From a checkpoint of a small sound classifier: arch convnext, width 384.
Rows from expert 4 of block 6, named by matrix and row number. Rows with one number belong to one neuron. Each number is 128 + 24 x the weight over its row's rms, rounded and kept within 0 to 255. All counts start at 0. Numbers have three digits each. After the name is the row's rms in percent of the matrix's.
# up: expert up (model.blocks.6.mlp.up, 8x192x384), inputs 288-383
# down: expert down (model.blocks.6.mlp.down, 8x384x192, transposed), outputs 288-383
up.110 080:142120167111133162157091104143090142056137127127088140108146134133117135154106114106152136160133134126164112118124175173168075103130146158136127175132127146159162128127119102120098144160163096138085116164135137148134133150118133135164133117102141163116131136111127106195150133121147088141
up.111 124:131139131132061135138136100117103105172132131103087157147142146142141084158126134121171130119094133139133155104090140130155076125122123140092142150147115150152104123141140090132095164115118093102147115164151142117109164130120192145138113132121149113138152133121161118181169157120150137123
up.112 058:140120158120098162122087099172125157092152111142143166133112125125074158105079069139169101092111101131142148078119123155156076131113119090136134128121128135152093121154138085102084121152155114146110115145120117130199132093134101127150133136099166128134167123130117116159155134113151127116
up.113 040:110121118100116132108112133159148154112154096161116118131133136141085124167147111154125123095126156105132175140133163126136160149100133147100121085121148097146157149072111107196139155083168128128163101143112103087141119142153147142138138093103113150099152133098132141174150148140110104121
up.114 145:121127112124120170184127159103119126135137144150170138086144162142110141138124126094143125130148128096141116154134098171181122109101153123185135139108121119143133133145147115103162114086160096121106170129132094136155101102138179136121156123140148095139138113114164136127142102110145121132
up.115 046:088103181134146126111160161183134142082114124147120142118143157094146131138117113110134117127122114108173129134109185169128109150100140139142139136122161106129087131139158114107090119152153113126133111126127142112176134109125157167169144122143147123115141138145155081180100170132132093110
up.116 151:160149153120138182131078130122137125123130110115134177151115153149128140102136133069107095115122112114158105115086119129126068063099182140212107128129137133184138112120102131116133131115137096089150152137143141115086113104140107185153104130118170167115115126092106137145106156111103107113
up.117 038:197089152144147123126139119159110106131123111138106127108157135129138126156138114140166090133138111089141129134124186169126110153116139113147156127100135086113166112116120150114104175116165124142161096154099098096165142140157083148126124118087114132149143135130124111197165126096125153134
up.118 041:132145181113123123171094124160145133115180148119163092101144091126125163162113130146154081166118132121177104124121164180154096156114128114117162108121121100100130120108083114144111130160106130157123061099128149131151131135166158148140123107129125120110185131123133161205151132128142101090
up.119 113:134136118156174157121116119188128138122164123136112119099144107091097123136087084148116148139128111158137167130100138156097104123142154131149130094109133115154128144160140086181110136159149088156142114116131125121111102113142096153142103138120173159163147152141125136124157150120135112115
up.120 109:108120129135118092122120114134114110129150108112111117086110106104090097128130121130128105144126149121134155137060160152147148144148172179076131106152121113151154146161128121106120139146111135130095095155171141119159158141127125112127119130170150126125143153141125181156084127134130098136
up.121 131:121101128136111142139128102134146122137108114143126115101127152127143106149123130112138103099119114157129112118164192133163113119132116163134144129121149124137147141132136156127148136126130113124073122115104139155120124131114187119127140097076128153112121138146107109156122060119153165136
up.122 117:139144155128171175137136120169106099128128118115118144100124136126117112151128090124099133137113134154099154132159171125130103124115152116172121154098138125168159137156123109145059130119164132108131112167146100092154112114185114148115175118125122165164119133122131112128151150120163124168
up.123 081:146160148132120119139105143156112088108143097128123090123147140132112119128110134128167175141108135133137144097087177111132159132127115143103149087158130137145078150159171094111105147170126128167093132130119128143172154129141111111144122146154146131152143111126152100180172162175097071140
up.124 099:116104118123139152167150157160109133087152117133160158098174129124132120130125115120160129117124107144129144098143142103180108110117152145116173136067156136157111123123111089140136120146173152097090153116118149120179124139134144139123111115123141139138181150105115114135158117158148127162
up.125 128:126158188132141137127147156143128149115160145139155160123116151128138129171133117151118180156138154148173173155176161139123091126126151164147126169127151133141120163095153143111149151097156132172113154130141157107163177147154134154169153144102108177142153103139155131183135092158122137127
up.126 055:148116159128150139131084146120115116112176128141097130083144100115098152131109164125187146143158111134111146134156150139163159106088094175134150084130140112154148084162145095103104151159155110119178094147099095142136136105130116134126121106108144127128142118090146095132175164113119080131
up.127 044:146127173123141183148142116112133142091165114123130117121162139131094143134130112112118111103106128105144111186166154118114160107104147147131097114131158141174108135120165113128048130128092108142142104162143121124150120152150111143117105148140083106096114137104144135116119103078157128141
up.128 102:159094175145118170153114149147146166121144085109128127135156134111149130140124127126163149134145137130150133118116151137154117131136145165164130127045172121163129140136178072141120132139175116148102130156166153141119121130139105158174133155094143182153173189126143153149126134145115129122
up.129 043:128113147119131168175141110132130135122188106126107127086127132123125150117126121090141100132152145128149114144129142131180119106119104154159149124088133105129142138144140108108094117118148080153097100152121127124148146119148114129093110131136136114151137177104116102123154086161160153134
up.130 074:139079150150104143164144165144140141110107141127128140132157142129118114124161081104155208139085128118105099108158111132167137132107115118158156126087178151146119131158128116163113169151189129132126132152111164147108157121130106165131172146109146139142142157112117169154155126168152127131
up.131 061:120142152157144150124141147155155135083176132127144130130156163120122125125164128180133151111146165128088119069155168172134127139148157154139170161117161092150168152167124133104116132104160129120169123108154121122166139144081097148171110164143094129137161147155159127147173151125139119151
up.132 151:155129129139125164180120129133120106115138130155126128144150192152098145124111146106122178114141098145117133107104128130164117126108097133158152117123113113129152114139126141111143156127138070112195120102121152112109109125138178123116113111099183075118156120130160113132133131116156107128
up.133 111:128132143135110111138120139136156126128149142133136163133148138117126108152153118134130126107094128139142162120131154098130112121158154119127133185115149135175124118177156089183104150136153106145109147140139135133128151128100116140138144106121125140155198145127146143141168163158164107128
up.134 124:136145135128119150133146131158122158091146145128131169165116130138097104137153113144118155122152108164161139137185179148141044134134169144152167156136155126148147116139146158100125137136139090123147106160168160146108154140141130175164132149105130167173166113145121174148170155106140121163
up.135 169:116057129126119125141157130122155161106175133135145164131160124103085129157164117177104095112152124141122128145152139134145084138125197126173153131143137162179140105160126153139135112103128150139086104143210140103164116151163114154127149154155153118138141133145144126133157105113108112121
up.136 147:140136120128035116107133152125141126139109120096110175135137140119150141123101191124176131121101125137130145080126137098124087138152117128084115166110119148155115145147127082118106142132130110117161128133110117131104170138099201139159095150100144147140169103122138107157118149145147136123
up.137 054:114093127146134151132085128150131162138156119120109115115156156095122096113114109109157136121150125136088099146155109172148126134131147131146124125119166098139118113155101098152104119154115130129160104150131142106168108131111125114144077156144163124150142095115116105128126179117106103139
up.138 046:081118187120142136139119148155121161126142110140110137128157148124101140131139157132145142114130114121140114130145170188167181144160119128090127139106116089131128101137138119121088139157137117117140121141138114081175140110122101131105164128125120120123151152144165137134164118118161107142
up.139 090:133109150156126129166146149173125131095171123126133112152157115139117126133169117164159140174116142139169137147120132153141147142138153159098122162150121131124101112126165099133094153172177067163108115101124141149147134130114122123135165142156162110167111156146140091168154125117177098156
up.140 035:143124148124107130127149088098088133063115143138112114084151130117095138150112127152134150135140147115128147105136114124110109106127104165136157148125119095105104117137158140116127137127136109147108131188095118109153125152114127116116120089118087152155161127112136099119114112084145111141
up.141 109:146098162123141148129091122139133149111124104110149163170131129124113113140146115148118116127130152123140128164176156152133106118146149158196142135142137146180142126128137068130133140141153093149133134149139169131136125131176116185132105138101124120167146153131121107193138110115156098140
up.142 072:110089117124125187154137125157124150083133132140134147118139126113104111165110100113128112084133119095141116118100161135138101143106153161099159113132165109139116143159155156143143125113145136112103078122104118113165117111097117121174124153102107149125140156139139110153174161109124113138
up.143 081:100132160121123122152106154129171110128191124142091154134162143121113135178118139188126106108098143110168143148131198132204151170149120173121104130123118132098136159115122174083131137110131119116099102130125133108140167086176126138122130152116174101144128155111164147178130114159166072134
up.144 146:162165173097140151125061105108128141137137102094095137142099128142124154141122134073121128131104147089159095134178148155126115085127149156176134132132139125167133096137119141119152162101125102116125143133167146101132180128134092166149122137096133132136138148099123124160142156102139136091
up.145 052:122112132145135139146111107150120130094109098127129089163122152140150105137114072133160104117093124117100135100110151125163076153111126126142129119113130156142131137123145109149076128149131123157128094133122139128170137118141112149116145150068134186170142123131147097172190160120180123129
up.146 105:081080142167141105143146137127146142113166096107193163117121120103136137134162126107123161095090136112142087107124155113123101158145162126135120160117127126154121141128126119138107146110187112156130131139110103151158175121092116128116091119120152103093121133133099131139152090129191105156
up.147 086:135120173114159140132098155198161113093135126108096119118188146125147160123096095145093151125120131126124157146124141165135151134135143120136146122139150124163159164161159156116118148149153090133149091132129126102141142122172099149154118107092146107151137119095128149176164119146157089126
up.148 104:092147118114112137157130140162138105075129129136153187129146175138140081157117120147155112166128134116126118160116147133162119145130160144164131166112152092120128110121170167120097141149167122122106075203130144129151118118128166134103132123119105130120146135136148114133139080143130122168
up.149 061:107123103123129135155115099187145105104159131123132096123110147102089143089111125145169106108105115124159126132086177149119084101120140177126158133099137107165120100098108091114079121142153136094133114165136139102178136112131117161139107129100104114129115128108106110154165143115115133144
up.150 050:129143169106097120132123083095107124154098113094119135125112157098111135139082132089142107152104121127129150094105124146184103143088130139132140141089112131137140124126147120135079130128166120137158105162148124133108151112120137145136084098102165145142142132135129144186114121098140117085
up.151 141:087108162125121115102140147134104126114125133157147124139139138116121127145120146139098138153076144096111148171156165150132168100142127164112132157146130113122142111114123112131066112149144101135120114129124131113166113119149162134118162128159084141137115136128127157218130122132128088128
up.152 085:114088145131104150109134141175146159112161131123080124140134127113114117113119138130132130105143114130134166098081175192114106125088114142151137095173148142141103167156154144116110138142154164130152121139140118090156133144155113153152110161103136145078164131135161096143144133114177110125
up.153 067:117090172160103140138174088188122131087154137123154160127157168111131137130132116125167159154121121145124145136147168138183130132103152136154130126087114109148121133153139097119084115151161088133096092134154104115156172130128142134106119141123140109114128131086138142160139137117123112153
up.154 128:104174123146104183154137125109092114116138107102131108102125135129114100148135117147164156093108139119108134134138120168133126157135134177129127161127154110140154129112156091102089143170187106156109106148120124147129137130131157131145162125127134157115129155132164102171127149159142098150
up.155 052:118115151133099143149097118158159128103171115149141096110158167108119167138135139134129092123125131095089138118107184157148101129120124160131121130122120138126112128118151100116119124131161144114128070121112116121192128112151147112136141148146122111136131177148106119163169094156153137147
up.156 048:164106110117130087111094124178147154084140125156060121121141152129118123118127086142156113122121123135135150149100144163142124165135154154150110140109137136111124140185121153084105158137138137136125117149132160131143094109181124142147132102147142128125168118113124104148204119095156112147
up.157 079:121150140151159171130143121156134143090140084133128103126157112151105083127143076155144088178122172114156104131159126167158146143117147147145120150152146152150173159103129120111103125152203099119078124128130156175192141092132115135173150117132143112153122166121119116162124153108130120133
up.158 089:115106163114097116159116098171102154087117087137121137118151145115123128122150114150175142103146121148135152129141169156111103140113155140100134076156149132164163139167149158126161111123144104144092087135123118137143128117123120189113091104123132141148154129107184140137161171132125127130
up.159 046:105107171135134132167125088134129121082095129104117149080158134111144149115098149148106114117121083121133135115146173152146122134115090134129140113120171147130141152135158117122088112125112088150108096115128139091117105112149113112112130116062136143149153156101138104187169106153142092114
up.160 080:156111131094128145168124136148097119103146119142126121170141132116093107135144101111114150104146151113156137141122111145179114121137133148117132166128102138132147129135150135142094161147151099129078096158139151141131113130148121111124134145110138110142118144132138106155160128132121129168
up.161 051:150136171140133123171088090133134157090149095144139115118156150137113166115146101131163131104114109153161115114113167144170111138109117149125153150112120092157124122156159097162072136139158116114141112107110081128144151116148155123090132133106139110135134141130126114163160131115130103129
up.162 091:148118160130137140171124140155103121144128155118121096155137156128089096073135148137145156126133130111123128141122154129160143132112152155136116127104136168171158110164153117118086145142161113110111097144162131150149138126161128138119160122109165127147093153127179107140138145143113127113
up.163 123:144203127165132135134119138132102131136133146126122147144134136130116119145106141125149157154122158148190104108111162155136122123170142158121182145129132100172128122162175103180140163134142090130109102134167146124090142135078118148175144154108145163146144131112134113164133149130132090126
up.164 061:168127120120133103170151108160105113103112149155104113131130149121130119146126124143128078159136115170148115174090163119091136149119159133159134138095112091139109121168165146117098156155146120140143086145115153117136109107121144130093130116134098127154093121107163091151195098109127080118
up.165 065:151108117099128114149143161162111155064115125120128142124166135146077128143087064133148115127161129101142137179131107168128127130121164141139158152123141114146121098159149152135107107116131099132105121157095148115152117136153135126136143151113105114127132137138151117149138149102115142176
up.166 061:160122111155117153183085146115108171098172119117113160126160187141133139135153134141143075126128119128138119146115161161135143131131116159162118122144128117115123141172140115101107155141165141154112126160140140152163142101149121164150116100108129098121138150092166112152154143135137141136
up.167 128:147144150119160189131139109141126136088182138106130181135127135105103144151153059140083106124167124145154151139142149180128068125125158163182113142133143149169157119151129143080106159091131114110116146138165119075128140137172106176156123139092142145143154139119148154122185159101136112168
up.168 039:140099136114100138146147101153088150110160157132131076110122137132122155126140122119154110158137127138115149174082161159138117130145143144072127127114146137128130119149120117082102137151091158129143142141126124118201144104101103115114080120095134122090155152117136101142137154145087121148
up.169 071:137148147117144114102142114128123097117142181125096165138150166138130123149139148115163168100137158151137105146133185109150135168129115142109140111160161119146097135128138081119152121107108138133137151181145142157119131114144133190149101139102144092122129144124132143199140147123159140118
up.170 069:106116146127118151159160157147118137108160152127156134130194137105085147131163114084116172157107106104132155168119127115150145123113153162130176163106142141150122134164131128136119156157184128119130130132110146123091115129174126152122153142134118133136136162094134197191162149134134118135
up.171 089:109098119142152159156104170159144157090128106136083155130154159097122151124144068109127139153140144141108176158151123149113129133121139137152140137135152133145148154180132109156098135126149114146136122135139159140169158166171118168126129127122122126157141123129153101141158147115158138107
up.172 134:140124124121039120102135151120125091144112139101114182127139124113154130138106171147174115129095119133112151090121136109126079128152137132082121166131130147145114137117119120131078149135109094100168134152135123134130148145122182136154114155108115172137173129149146136158147157137143123117
up.173 129:116178131163135109131153180145076099112147151128126132117179133105114146175131125099162123126097137121179090124134145139131142107135176157107158125171142108159135108171173081152100131142159101142087086163136137152133119163073133145165136138142149157152156144122147104179138133165180068163
up.174 035:176143096118127147132128124165107153161103098136116150114140127120053134090137136146149115146118083138158139134115135162142129119123123107109139140138139154153131137147160114110097113167163118122123090150100141117135124161174140142147154123133166088122173103148133138136144107075109155151
up.175 110:135123145121112151181114167149147138091150127120163124138152130109150115144135128134164157111127172145114125136119155146167140131186155162129121124104151142132137151155136133127095130141133142150111085187091147170121138119137149129117135127146147104126148138125133101186149121150143096154
up.176 062:095099134124143177161110139168074146131144115130125104139115167109130115121142127137166075101093127116182147138077136145153105101118103143098129089115147165176130142126136172128107103159142100117130102143120129147126132133139107140151137109070132172163137141117155120173142155118092133122
up.177 112:145135090142127128137118149141112134095145103159116134103151134139117150180157116167115075164105144095154125152133153165162113139128171142091132146116141155145166155136157073113072126132162133172099084145163141123167136112104134136132151142124173127148138179115162123207148125130150103152
down.110 066:122119145124140117128112107093147120121089140126114110065135123089112142145104108187089152127157153110084133125148130131181182093114121101127130153090127123177120171174107108157135127146135092127113147148092144135173138129153156114136132132157145139169158112155188136219103104157154105124
down.111 120:105100131142163127181161112121126154121128117119101149127101104104101104151149122160101145107130118081044152169110146123159096166144137117118108190097128156128129125142128140141166146107142139162168132105115125099132100140153111112108159106153131120157162118118150121187123147125140101126
down.112 045:176158094108118108130145122109119135179158113113136122127090125126176096087088139127149117156116143101096122130124128162120127147087115104153146090159108111137153164145081095121141114122123171068088184153133139144071118105098103093157183127138115164120136132079113180146106099160117107134
down.113 046:128100111098067132115206156082111112130148109102150105138104164108101140168140112139127148117117143086071127110137109122099117083131106113122125151148140151106137118123108138152138142117159156113118098101107123126157129116129115128135115119178137165159142174147090158150123132124142111133
down.114 170:111121134127175104153145120130131113127149138136134130119140108128112146117104110120114107114094128123002115134132136103159138142151132135105117169091100138151138121121145132145144124128145118098137127150112140124114148128124123149133133115165129138113178117124117118232125105133144099118
down.115 059:093086174122133148147143112111143146142143136129110118114114135117104142159141124194093135118116137140116117163139123119165118125107164147095137185121137120131120113117135133112166186074115107170105186119131130132126147124108133130113112125170168108167157171120124108138119129141133094118
down.116 142:098133091113122164141113120112134115118139118157137111145133205110104154126097088122114149127156147143108124071163175111112118179175134135127160118131135117122159122158116072129142098104088145096091174114153139121089117146103107111126121146143160150121152176146150109191113136123134116131
down.117 043:165142121097105114130097111114093131168107131150087085140133139143137176107113096118155122119106081141131147110192137079108150141091138108146130102088108140127125147167143082135119100112158101166148131128140139115158112156138068112096108130140140139122144120165101140132121156145142114126
down.118 047:138163112137125107161151157099154108148149112107142135130164107095151145118117108120131127143146083124088136098132163140134143185137131112125106134149161096146103173131113138076135154139120117088137097134098063149125156110101186137110119118125140192145154141153156144177117099105092166120
down.119 088:082107047109043105119145112105149152105112142120137103121122112105116155104128078137163130163126132097124124132108115119127141138124158117128150169147169163113178120147118108125156112120144144078152171129139140155093139122156124108135118130134122169132120132137066142203100126121165130133
down.120 158:115107128130112101121160143099126144120141123155152156113111191132126143139132105157162132108141133125055108157097121114103150137148131126148169123154128112132143127146113082126164144116083160127144158127142151122163140149132076131143144108166107141135168137120095127209103126146129107137
down.121 108:115094118135105133137132145100091115117096100169083146115122168163114104170144129127159136122141113139143136182159104122119172139144151134148109120097139111123126118147105085143139158112110115126156121143115150109189101146160136147079137119133132087100146143166099095158121152110120117167
down.122 112:083102077104112126127158110072151133123127133157115123129125166092133126123146117144144095129121154114080148160115132118115168177135127126118124128112140126097146110160108119114141102083108144100145163126128136130116123124170115150110145113131124144117159137152098115177089131144135098152
down.123 076:112119110125098130154171145148111168143115132126113145080119114083094106117100052165132138094108152091056110117162144094105139150167175124108152132117181147135149097127126077111147091079136128115115179130156183119132133130124111127129143094156119132156137160102147106187119131125127095141
down.124 069:086139130124170129181136139140139147139093120145126134135160129139108149128124110123126137070111108125068141145088128154164133099137134130117095183121152132129117106171118130123171136139154112119122125134126116106093109134155154151130146147130133116167191166144158128221140115103127114143
down.125 101:130151093131076161120081128106102194105140146165128122124109153140143141119112129142135133165122163125156128141149139109169144119158129132150126108146118137142143121135125086159177120101100122096122125106147122116105121102114141103154110152098150120086112171152117144124139153157132136105
down.126 055:118139163164120106156176125079132142118122149126149159114098116088139132124099109177116147135141129106141116149135149127200177130166141104113104132124086115153146131164120149123133115069180151130159135095140133132149154117136110138104110152148130174127142171098125109146136087134151113128
down.127 054:116135128148058124103163107167112140146134120089153125083148153130110157155121080114140177151118116098089132103108164086089117161172125123153159161134113125192104101159123108141129082115151101122133120116112158125128128152111080094131140126170089146148092123120120142173142127150162119132
down.128 107:097113075102127149140147099115155062104128125186133113124131128103066162123153106119136154117121124126104146143130148112129115156176148103116137141084126142134184104166148116129145117154128147111141149115133144145111117131161097094111137133168141148120168132121163111207116117123118088142
down.129 049:113160112123073101120138135140109117137123152144142111149143139132125090117126104107156117135119149126104108112127144109137130135161153131139142156132129109124157116136127106147122089161168118169123107108135147148131159112115081117160083135155142126138119113106140161154108106167147123124
down.130 062:120114116148151149172089166123132095090100149127119096179140167131146117131103126164110127125122140126103115124143154136162116148089183131140132136147132182135150134155174127123164095151106082135159115122136141130128140141137109116116129138113179115135173144186111143216121130133140126130
down.131 055:111105090120109130167171148128136151107112156131111115133131117093074136103143061093112109106098174126144107118114122119117153133121131119119153172131097140138154164161141151126121105114163128111144153098141113115147127123146109138109134130137132155127170172120163083127120099113150120138
down.132 168:120086065073111092127146147109151151131130139148151153139127110113145157082127143154149073144106176108160115132119122149110142150140161121082103165108134125132128102143112142112133134094139132062151171136125134141101124137144098162144139114143098149146135135164089141141106104109131127142
down.133 152:103125088139134140154181110111134140115128139138110132116133123098101107113142104167106133106124135101083138159104161115142141161140145130139119204136147140147141132154132083124172107085087127122159149116127147101118127149154073092107143123168141151157183150142140129189097111104133081143
down.134 100:108139085131129147117117139133150120120115136156134107149146175118143121091103112138118124138119150129133145126135157123131112155136147148132162114114143121153133125124150107148150160101079128108151178101122121138123114099147117098123144154129145175146147151182064118138104114133133092129
down.135 151:105146099144145154125121138138161148138146171136148107133150182092152144106084134127121122111100150161149111149113156097156140179104110147137147107135151127119143086128120073099160088130088112096135164131118121132131128115083136106168110161121148151122133144147112135128116122130157124087
down.136 182:092110107144122150141183100112143139120138135149113141116129124102108102125138107155138145113101115092069144160104146143140125171156148121121104205124139151138158132170131110135174104098139135116155150102119149119140109139166093130103152119159133146150178122147142118178100154118121082154
down.137 060:078093143090141090162106092137089127102147176121119117097144165167111130125077080127112085142110111164106097171099152103115122149119142095128152153077115116129161078130171092110144122130145128098124106124133131086145140111152116141116098144126142116113115118136110121153116148132115122109
down.138 048:109118124141123095122136152121140127121135146174114084126165124129109083122113101091140121146146109157145136099173194152147093134115161127138150132123121170163108157122136092105101071141140145117146145122116154147125129111147149087136134101182141129148152110149137171170148128138155121140
down.139 075:082163132158150145174136087087146124112135135160108132135102133130125108133121120137077120063132152096097159136153135148108117115158103138138135110140159180176108127125142090146138134085140102131075139129130136169117120114145119118117115137097160135136155100134183144159131118111142103126
down.140 043:156133100115045121136179183147087124097127097111136094148163141119114144092126104153121133169121096093135133101120166139143142085159129152116135138105151138099140140138126139098141137134133079146107105111146130133081143133131131150178132168133122160141129135126170118125142150093125130150
down.141 095:103169070105115129133116145055112134115108131174157069139146165115083153159087112092103145135165142123140111100129147132152118151162114145145124102128145151150147108181148107129112122107091121085137125130131133156057146100139090104149117147129173145096131123181152132174129109134120119141
down.142 069:115147133159147096171134140073175126139110152151150136119117129117114126150164122088126131127137107034125136133097096109127158120155130121125110172182114160161130118158126110112114120128127153128118145135091125136113135125144125143123151118158086150125168104123133126176139123135148057142
down.143 073:101093152088085156166088108129102138111145103116073109150118146148118114159136145121182175158109074142130122099143144139146095114130120119086094108097140130102125144124158109169152156165128094183126108123122127128134083169133144133103119133102156098072090131142140133120129153137091132118
down.144 149:100158101132129130143100124156102146123123113152142109125176172120166185129078103113113139114170158159165092103138133086138115165133147149110135105152157123124135112126130104118128135124092134094131136091155124130107137138079139116191110149120158148123144140149110137139147131136137137104
down.145 045:134160131126117126183109131122104129099095172133138137146117109117170095203092152099100148094154104131111166155120123082131106154118119151125162137100096170140128150171154103136142105110085137129153115107116111114183101105092133071111115094158118151098136114142147167160069130137130131129
down.146 102:113139102131138126147152123136156184102112127139104123156125142120125112114128091178130126111100110117095165117124150090152096122102158150141100163110154139099159122152159086159197137109074117139141125112140088091121117156155119083100106163154138128155165169164115129194118120102128134119
down.147 064:112125118129141159113144111097111162135140124146128168111112095125134168118141165114131124175111151122102138136142125118103150146118112144099111145111172111126139116125147160142159172099144126094171169141126162118131111136151110136130151106140083135128142071188156122135148110113145144135
down.148 112:086099097127142118139143153112167144149134150180121135140142157114122129103127085138161087120080148127103132151124161130107136166147139145133136159125152140147154092142121095119177105098112143071147163142126139147085114134123110116103118135157129137135186163183092102184148117108140098133
down.149 046:146171119099182134136106173172085134126137092127115108121143190110141113122101078192136132121131153147095107105141157134154108093157127140189153128154103135146112157140165119093130134172124130171116119115144108110128150118124141117161128155133124107122123133084147147200151138101137128110
down.150 048:117133119136123168147130068085119118107127104151118086149073152119151140167118094127102137164124106159083140136108124118138147134079125187159117119123094160101147154113125110139083144108119117113098147095117105119140190128113079172157135139130150126109167123143101115162125126101126111135
down.151 122:138135118128108122096171107104126154139104107123109127111101073109097112132125161133083133088113121097106145153092138141171148153116142114086096184120131116173114140122115127155141129087168124148135133117113150131158134106157088165096169130167120124152116116099158114128150135149133116129
down.152 079:154121175125108116137122082095128136150133116116119144092114087149099135202138103119100140126096103077125125128114120114134166139115127104122087141127133117155132137111119149173120145124167104155097141139147170147119150145153133142116119120141119126131100089104132126141102141127132113149
down.153 064:133131130132137130122160102168108142135112099107119110129132116093127140139129118141121128127096089093065151103117168155137135092101128131099120172126113123134108139131147126138142106121120113166090113097117149110115139096138103112098117143144113095124172164122153133221148153145129110111
down.154 134:140102114127163118145135130091156131136130160155137132103126114102098150104115086135126120094101142127083110123131147119128137179153167117075156165101152122147152128130106109125156113113132143099093184120123146128119129131122113148127137118164122149125168159106137076205143115111140076141
down.155 049:125089092130138142157104126054134144127125130126132082098095182133103159143114134127111183095129152143153102141128133110116125117138142121131131169099133161148120160138176117109182131106106096098132164083125190100104127130140123119103123116140163101137147160137160149164109131103139116144
down.156 047:098160092129135139120103132110126103115146132136158112145127125102082144204120127125106134152108153124084107128152149116107136117102152106124124164117133086161144086068133103121145117152116130112152099118132127090156137145125121185105148126189132160136141181168150157186148115137173161108
down.157 075:103144159160114117123165087083156110119104133153116111124131138125123103153104144142118117130113131118133143189087129150129135121198061116140118187114117175163168120156118103144095136105156141110163147142102165193128149124153086099113146148154126127140148095142150139134118094117134129113
down.158 080:168136125098067129083112126163118142150121140139143157125115133131138165123167161140111149165114116088133103103141126142095124132174144159038114157137142110122080124141105182155113168138154126161131134101122149149122099113093109162102135127118125103137102123109100121117149137120117125148
down.159 047:102116139132175100119133102110118147080117134102068169169104162102153143090131161112121112103123111163090129083107134149123095147143143136151162131134133160133129107081137147142154107125129118154123151126158125099107124150110095138150113135132140120149154180124132113175115146116128152133
down.160 070:107148128130099134166169091144110094126142128109138143102139150128109130141140130141094159099111136108067130113158148115186139129147145141110099159113096150121127148151156118132194124127105108121112137088143154121131129154147095163136142116139117119117126162152199130206091137133132095136
down.161 049:140145152117139096127202098173095133101153103136136138113092130115161120175156125097102132101122111104116140124112142141175171118127132079128109131116085104140091118095125063146161111103116121124154100139157155115142163149145153105127123101158122158159135147128159140123113126103097143151
down.162 064:119120137116150139157102119161140108121093119124133106126098137184129118155114096146163184117094123149128148117107118137182122127137120142098150158117078144133173082124167096158157141118139120121113091128087123147152116097139126144127117165115161085127144119134137122210118122130132124117
down.163 099:117128121144139132151160100084131122121131122111103137081092106119123115114143088136115152123119133106093155103111146114131136120146132130092121206147075111138087143170142091149145123109129133125101147108115150143160108153147072113095142108162124120106106121122163150193115145129135112146
down.164 055:129119162144131107154114131096122112119145100117150144116117124118131165099126150128103134127118133100064126156156156176128166123131188140118083130129144096127138135149151091130129115138136128152120129111145122112131124107132129143155119127147130121143091143134143113200104118128086097136
down.165 054:151121136119155072140085098103140109126126087128134128115115099145133103131121159155090157086127170114047126126139106158109136155153140128151136153123103148107128087141106070147135102132148143113079112118134168146098139125157123131109131132109101143142153110107146103197110138109113097109
down.166 048:126205094139093140094133108133134099085138135142161098140128156095152135086089120117120104093161122159164094142119119143158095104129144183085152157185156155123131149130109141124129131151146088120076120123090117128120141186133078125156126091144139125097139181116146141135125113125089113128
down.167 124:088099071120140135131125129108126178140133122167132114128157188108122158108086103148118127139096174115147136132128138100120147150161163132124122122114154138127144118148115089128134132106106150089149178094155129134054131136150113116125126117136132172103127148176118112139138133126123136132
down.168 045:128157112130131141125153141120122103122137137132124128174144146088121122116150101151117122133124144138104110132094149163163152135120106069095136174097131100122159108115144161169097118119131116121109163106136135106118156136136061155113150137135117163129130197174111121142147130170103161115
down.169 077:111115131114129169119080111128135137111142075131115083113161163129121114125141088132120146172169155093154116122173138110100119105084123122123137106118141161079083119132136141147128119163133149155104083114122116118107129135132161134113096130083145105102077109203145126121133127151108145089
down.170 065:131140112122106144153166107131095112097109143125117124119140130118130155151133125138114132157103096117054124075168123157156112079119145112109145177125104122110100113156131118137178112114100110174114121103170156088148097100149126118110115101103158098120126124131145128184102139101156116131
down.171 062:092153090176077111131154134087144158143109116160121179132146165073123154086108110123113153111150144130149118102132120131115119147182131151112117131128105169134111104159122120072110120151125137113124120098132126169146121133105114128129141173125135145135144141131127081111123103166154093115
down.172 160:105110115127134131145179089123141146115118120122106133125130112103095103141142109154115137115118112096064149164116143127161119157160117122127092209105132181145131123159138114121168105096132150127175133115112148120125116145159072123100153108154138128149154115145153125180119150114126096148
down.173 119:132120133134112143135180114090097100155129114123110121091118107108106114161140123139112159095135107107079138110115163130163152111119143099082120209110097102152106113163138089154143104132133121152093107102143185127128113155146106099113148110160140105113135144113169121186113143125114084146
down.174 044:101085116111117097126108068131167157104110161113077131114124112130124136127142135102163104157110075109121136178078119160155117092141145157114163160148109116180162112132171124137150111151143120096109126130099163089134098153098112113118113121140132095101154123175139108128069146122086102141
down.175 080:122118124129155095131138131074133131121130148123115152098130156091120134108162104111092140128131136116107140118090158175127125150130167097129150169124098122112181108157121123082165162071135097103099156126128165077108104135169124141098119116159122150110156149133158145172059125114136091142
down.176 072:126150120165165078178105127118136121109123105128123171096106098125122156168131125131089140080137126110097106139109144146170127111170135127068120151121101150137088138158131102127115148146143122140078115134111113140142154111134142141155156162139148121115141119088173099172142095120139126137
down.177 087:131117163149116148189135112094147105137119103120107129128144081121144080153133114143082162114132115093126165119124103115115092114116136129096113199113098148143113113120131109149095148124137090148115089117101151140130093152146103146122140150137161127154158110089147148145142133103109129152